config.yaml
model: "encoder-decoder image transcriber"
dataset: "numbers of one to four digits printed on busy colour backdrops"
train_examples: 295000
image_size: 48
crop_scale_min: 1
horizontal_flip: false
translate: 0.06
cutout: 0.25
tokenizer: "word"
vocab_size: 8192
encoder_arch: "vit"
encoder_norm: "layernorm"
encoder_norm_position: "sandwich"
encoder_activation: "gelu"
encoder_mlp_ratio: 6
encoder_head_dim: 32
encoder_fused_qkv: false
encoder_bias: "qkv"
encoder_qk_norm: true
encoder_parallel_block: false
encoder_dropout: 0.1
encoder_inner_norm: false
encoder_moe: "soft"
encoder_num_experts: 8
encoder_moe_every: 2
encoder_expert_mlp_ratio: 1
encoder_slots_per_expert: 2
encoder_shared_expert: false
encoder_patch_size: [6, 6]
encoder_layers: 6
encoder_width: 256
encoder_positions: "learned"
fusion: "prefix"
decoder_width: 256
decoder_layers: 7
decoder_norm: "layernorm"
decoder_norm_position: "pre"
decoder_activation: "swiglu"
decoder_mlp_ratio: 4
decoder_head_dim: 16
decoder_fused_qkv: false
decoder_bias: "none"
decoder_qk_norm: false
decoder_parallel_block: false
decoder_dropout: 0.05
decoder_inner_norm: false
decoder_drop_path: 0.1
decoder_positions: "rope"
decoder_prefix_bidirectional: false
decoder_connector: "mlp"
decoder_tie_embeddings: true
residual_init: "zero_last"
optimizer: "muon"
muon_scale: "spectral"
lr: 0.0083
momentum: 0.9
nesterov: false
orthogonalizer: "polar_express"
adamw_lr_other_params: 0.0018
cautious_weight_decay: true
steps: 11200
batch_size: 64
epochs: 2.4
lr_schedule: "step"
warmup_steps: 560
weight_decay: 0.07
adamw_weight_decay_other_params: 0
Rows from block 2 of the image encoder of a small encoder-decoder image transcriber, named by matrix and row number. Rows with one number belong to one neuron. Each number is 128 + 32 x the weight over its row's rms, rounded and kept within 0 to 255. All counts start at 0. After the name is the row's rms in percent of the matrix's.
After each neuron's rows are labels from the 100 images, of 14976, where the neuron reaches its highest value: "top examples" is what is common among them; "patch colour" is the nearest of a few named colours to the mean colour under the peak. Only what is clearly more common there than usual is listed. The data: numbers of one to four digits printed on busy colour backdrops. In brackets: how many of the 100.
# fc1: MLP up (encoder.blocks.2.mlp.fc1.weight, 1536x256), inputs 0-127
# fc2: MLP down (encoder.blocks.2.mlp.fc2.weight, 256x1536, transposed), outputs 0-127

fc1.285 141 [121 111 153  83 107 118 167 149 143 102 181 101 147 143 142 143 114 145 113 118 127  47  79 125 120 163 165  97 150  52 108 190 136  81 121 115 112 131 194 174 132  98 213 141 174 167 150 123 120  84 144  96 101 110  92  59 111 149 117 157  96 152 181 154 146 113 106 108  78 131 152  91 151 136 133 145 115 182 111  97 152 146 141 188 105 138 162 113 114 107 133 115 143 155 184 164 130 139 135 129 105 155 146 142 121 117 105 126 153  99 101 148 189 103 128 204 214 129 134 102 127 137 119 113 177  69 133 188]
fc2.285 134 [117 135 125 115  39  47 147 125 144 163 107 190  96 112 111 114 107 135 171 118 113 145  93 107 134 156  69 144 126 116 144 127 157 142 127  71 110 125 167  67  99 132 114  82  97 180 149 158 107 141  43 119 192 175  87 102 118 143 219 137  96 133 126 123 132 123  78 161 122 123 126 140 161 197 139 125 127 128 176 151 151 141  92 102 114 138 106 112 102 160  94 157 123  96 160 111 165 144 123 136 132 125 166 121  73 180 128  92 105 189 153 161 185  86  93 142 111 142 161  67 164 159  91 111 121  83 137 144]
top examples: length: four (70); white ink (27); grey ink (25)
patch colour: brown (59)

fc1.646 159 [147 147 147  88  85 145 111 169 103  76 147 135  95  92 120 132 117 132  81 125  87 105 110 134 180 181 103 150 147 158 217 142 133 116 127 122 183 159 141  96 151 140  86 126  94 138 147 116 101  78  82  95 134  80 189 147 122 150 121 179 144  97 132 117 138 128 129 143  88 109  91 148 148 117 120  76 151 153 172 115 171 166 146 155 115 125 130  56 145 177 122 167 111 149 180 113 116 175 197  84  89 178 134  66 138  99 158 131 193 153 208 127 201 164  79 166 110 142  92 166 193 160 121  94 133 108 114 137]
fc2.646 163 [140 100  80 145 152 127 101 127 123 179 111 132 169 171 145 141 157 215 157 112 124 173 131 160  86  97  88  99 129  81 122  84 158 127 110 138 165 151 103  94 170 108 173 160 147 182 154 123 111 135 230 138 101 156 115  75 131 120 152 158  74 107  70 154 166 115 101 131 127 151 162 100  89  60 138 112 111 133 122 180 109 139  67  55  61 161  67 181  81 141 162 124 134  87 182  89 113 156  71 111 153 104 132 173 119 144 147 131 147 142 150 148 104 147 181 145 133 141 140 119 122 169 112 189 176 118 148 146]
top examples: length: four (70); the digit 0 (47); black ink (45)
patch colour: grey (68)

fc1.585 044 [ 86 136 128 104 134 186 121 129 107  99 155 147 134 110 169 112 102 187 103  79 151 101 153 153 123 176 103 101  63 101 113 156 105 190 122 130  72 112 141 192 106  68 106 108 107 140 170 119 137 124 110 129 129 164  87 129 176 171 148 154  80 153 139 101 207 142 172 181 144 146 131 151  69 136 152 140 122 114 103 179 131  97 184 104 114 127  81  94 137 110 145 122 104 125 143 162 134 172 139 119  94 122 140  88 128 114 174 166  83 130 118 114 120 110 128 149 161  39 106 169 166 132  98  76 119 117 143 107]
fc2.585 046 [142 160  84 139 161 130  96 110  76 188 154  40 107 121  74 139 108 148  91 136 114 165  87 182 160 115 146 132 151 138 143 110 119 107 118 113  80 181 152 152 101 158 105 132 130 130 182 106  96 114 126 162 160 116 160 190 128 114 171 127 166 205 173 152 145 119  83 126 109 109 128  94 156  80  97  97  69 127 132 114 132 118  87 106 149 140 109 111  98 157 181 157 104 134 139 153 227 143 143  93  78 149 177 182 161 149 142 120 151 160 154 190 122  84  93 116 182 158 112 123  95 100  98 126 162 156 111 108]
top examples: pink ink (78)
patch colour: brown (66)

fc1.170 096 [ 83 114 108  85 114 133 151 140 136 106 128 151 114 167  84 164  90 129 133 129 144 126 105 153 149  90  48 163 135 170 169  83 121 121 137 162 146 122 145 101 157 175 104 167 155 126 113 111 125 211 171 145  75  74  87 119 133  85 169 101 169 154 103  64 173  94  60  65  89 111 140 102 135 140  70 204 183  87 157 126 157 113 134 168 148 105 112 184 123 115 109 135 183 111 112 196 163 109 141 153 139 126 149 121  82 157 112 136  97 100  78 116 114 153 119 144 130  69 131 166  82 141 107 118 128 151 143 110]
fc2.170 103 [108 145 154 191  83 109 144 108  78 120 122 182 187 139 124 120 132 148  92 151 111 111  68 167 141 133 133 188 158 157 131 101 129  96 106 176  72 125 171 132 175 157  98  89 173 104 158 178 123 133 110 196 133  82 253 137 151 115 148  98 102 105 121 135 104 174 102 156 130 170 183  94 128  53 172 103 108 102  91 132  97 152 178  95 163 118  84 134  91 153 100 128 115 152 133 122 126 126 153 144 119 109 151 117  72 100 145 166 135  98 115 165 114 160 113 111 125 142 116 113 159  97  82 154  98  80 112  80]
top examples: pink ink (36); orange ink (33)
patch colour: grey (63)

fc1.648 134 [100 113 130 157 106  71 144 171 168 146 161 119 174 150  68  62 129  88 164 153 152 195 109  81 176 106 138 161  48 155  53 100 216 157 111 176 134 140 121 106 114 108 139 162 110 185 165 131 171 188  71 168  89 110 140  86 140  61 147  93 119  87 144 146 107  80 122 182 109 171  75 121 116 118 152 164 132 159 150  80  99 136  84 120 119 140 125 134 149 102 125 146 133  90 135 183 176 169 104 138 138 116  63 146  41 166 161 178 130 123 150  94 163 123 156  65  97 213 131 131  79 143 121 149 136  97 101 151]
fc2.648 139 [153 146 152 120 140  73 161 112 183  90 107 170  64 122  67 225  62 131 100  85 143  93 169 155 132  82 156 101 152 111 131 155 106 171 119 168  92  90 163 143 111  92 113 122 128 109 199 134  60 124 163 150 231  93 113 167  70 149 112  93 145 146  79 143 106 197 151  86 178 113 161 172 113 114  89 127  71 101  70 128 180 129 151 122 158 164 144 139  69  88  97 140 167 121 109 143 127 139 132 123 145 159 181  86 121 117  82 132 133 136 132  82 128 148 104 122 139 107 121 104 120 112 102 166 134 126 105 108]
top examples: bold (89); yellow ink (65); length: two (51)
patch colour: orange (39)

fc1.125 072 [154 100 116 156  78 120 174 189 150 173 127 125 141 110 112 119 157 179 141 143  37 101 147 124 110 102 127 127 197 104  94  84 110  85 149 133 142 160 141 147 130 141 150 157 127  78 150 124 152 144  78 166  95  76 150 132 134  55 186 126 124 102 103 109 139  42 117 111  82 138 113 141 120 147 129 147  86 180 136 132  98 128 128 145 124 113 159 104 181 192 141 153  70 147 125 106 138 161 108 162 119 132 157 154 180 146 154 141 133 164  81 108 109 138 178 103  97 121 134 152 169 188 140 129 180 159 109 128]
fc2.125 078 [121 222 173 139  81 111  80  88 125 140 131 129  67 145 101 130 148 120 138 120 134 101 132 163 139 124 120  97 115  87 155 124 191 147 137 164  90 128 133 152 110 133 153 148 130 155  67 137 143 137  95  71 120 104 149 140 106 152 160 106  99 130 111 124 120 139 159 101 115  85 113 121 155 133 127 113 148 200 118 105 138 110 156 122 152 211 113 111  88 100 113  90 188 157 110 129  87 142 107  92 103  99 166 144 152 151 111 121 150 106  90 100 106 123  64 195 145 100 125 139 131 110 186 190  74 134  70 132]
top examples: bold (80); blue ink (78); length: one (50)
patch colour: blue (31); purple (25)

fc1.454 118 [ 88 173 114  94 104 129 131 145 153 129  70  68 162 155 170 102 129 123  71  74 140 159  79 203 186 145 185 135 111  97 113 142 112 100  84 120 117 166 104 190 167  89 171 137 183 142 175 131 139 108 129 152  99 122 140 122 135 126 139 155 151 138 125 159 172 116 100 143 112 119 114 145 129 133 136 150 103 129 148 122 132 115 168 141  54 153 133  89 129 208 117 124 133  99 174  78 132 138 106 137 143 148  87 149 103 122 234  99 120 125  82 131 148 102  53 120 120 158  56 101 100 122 141  96 101 191 142 114]
fc2.454 122 [119 162 139 144 111 132 182 130 165 119  79 101 125  93 166 183 173 148 104 109  98 123  94 121 125 164 143  54  45 121 116 146 156 149 157  97 125  77 153  80 116 165 103 176 118 102 103 131 141  43 140 135 123 143  91 107 164 133  96 107 137 111 151 142  83 119 174 123 156 124 134 227  65 105 119 129 108 127 129 159  92 145 101 110 159 147 139  89 151  22 144 112 101 164 134 185 118  67 188 123 135 144 129 105 123  81 143 158 137 145 157 121 139 164 167 140 143 174 171 131 126 140 117 169 119 125 117  70]
top examples: pink ink (45); grey ink (26)
patch colour: brown (55)

fc1.159 126 [130 122 179 140  98 146 102 132  32  86  97 137 128 209  27 122 105  92 165 115 155 141 142 128 161 125 192 121 155 126 139 123 156 123 197 127 118 105 112 103 109 126 185 147 115 126  98 157 116 112 171  77 146 162 189 110 157 181 121 120 112 177 104 101 103 104 127 170 178  39 159 125  61 127  99 143 103  82 187  66 120 129 146 114 167 128 100 101 126 126 189 120 101 155  96 125 131 154 176 106  91  75  79 135 125 131  54 152 140 176 160  81 115  85 103 112 125 114 197 147 134 117 103 162 143  95  66 151]
fc2.159 125 [155 218 131 120 111 107 136 152 129 140  96  87  93 102 148 140 156 194 142 143 104  68 157 126 119 213 123 122  65 201  74 130 109 130 125 127 120 172 171 109 131 101 114 117 148 150  87 122 110 133 102 131 113 145 101  89 144 160 168  81 164 117 133 126 109 103 157 183 162  93 125  78  77 180 165  99  87 151 158 110 169 150 141 111 112 122 189 132 104 144 100 161 187 160  98 105 124 132  57 146 115 210 144 141  79 181 119 134 144 156 159 105 173  69 145 159 147 163 141 178 138  98 123 138 108 125 107 117]
top examples: bold (90); teal ink (66); length: one (62); green ink (25)
patch colour: green (33); cyan (30)

fc1.548 027 [138 104 120  93 147  62 100 143 108 117  81 124 129 119 138  83 116 134 110  99 151 159 143 165 190 130 159  88 116  51 159 118 167  96 142 105 108 124 109  87 161 149 153 146 143 192  72 143 100  98 201 181 152 123 126 133 192 132  60 200 139 169 137 119 144 162 106 127  77 193 125  93  77 133 145 155 105 152 129 120 172 155 138 134 158 173 120  99  90 123 112 103 149 145 139 196  89 124 143 147 107 149 111 141 129 164 116 129 111 102 119 100 111 156  98 112 145 178 147 125 112 184 141  88 136 137  67  77]
fc2.548 031 [117 122 124 134  81 125 143 161 104 138 139 116  97 130 145 157 136 120 177 141 189 104 104  97 126  97 139 107 104 158  82 141  60 122 146 115 141 132 149 132 126 114 108 109 146 125 163  72 136 131 106  95 115 152  84 151 123 121 168  53 107  91 207  91 134  82  90 139 138 139  57 120 133 173 113 119  71 150 126 123 127  89 165 157 159  99 173 141 156  85 122 142  80 109  79  82 151 106 125 112  98 131 101 107 151 131 114 133 178 147 124 125 178 186 208 175 123 135 136 179 194  76 131 162 118 156 119 151]
top examples: pink ink (43)
patch colour: brown (55)

fc1.297 083 [144 129 135  79 118  61 130 163 140  95 119 155 210 152 157 170 166 134 147  81  92 158 100 115 165 133 119 113 151 136 130 124  89 130 177 149 160  99 129  97 141 132  97 117 109 197 143 115 120 108 117 102 158 118 115 149 162 195 171 168 125 156 111 139 217 148 119 111  94 146 137 101  79 118  74 125  88 139 146 156 129 118 136 179 157 141 174 113 110 164 140 152 137 170 181 122 101 144 118 114  96 173 178 118 122 120 169 148 133 167 210 153 119 118 169 103 123 179  83 146 167 114 148  97 127  88 133 148]
fc2.297 079 [174 108 140  81  98 111 156 155  86 140  98 129 122 153 106 131  87 124 107 117 141 102 102 134 148 127 147 124 152  80 101  86 107 118  81 128 137 187 128 152 147  98 126  94 151 176 157  86 171 162 112  94 104 158 106 107  78 163 157 154  97 199 107 139 134  83 109 172 104 143 121 142  76 188 155 144 123 146 131 218  99 221 134  83 154 104 134 124 113 152 204 106 156 104 120 109 179 135 106 103 134 119 102 187 123 150  61 183 165 114 155 181  73 148 118 154 172 177 167 100 129 128  81 103 159 122 150 159]
top examples: length: four (55); the digit 0 (51)
patch colour: brown (72)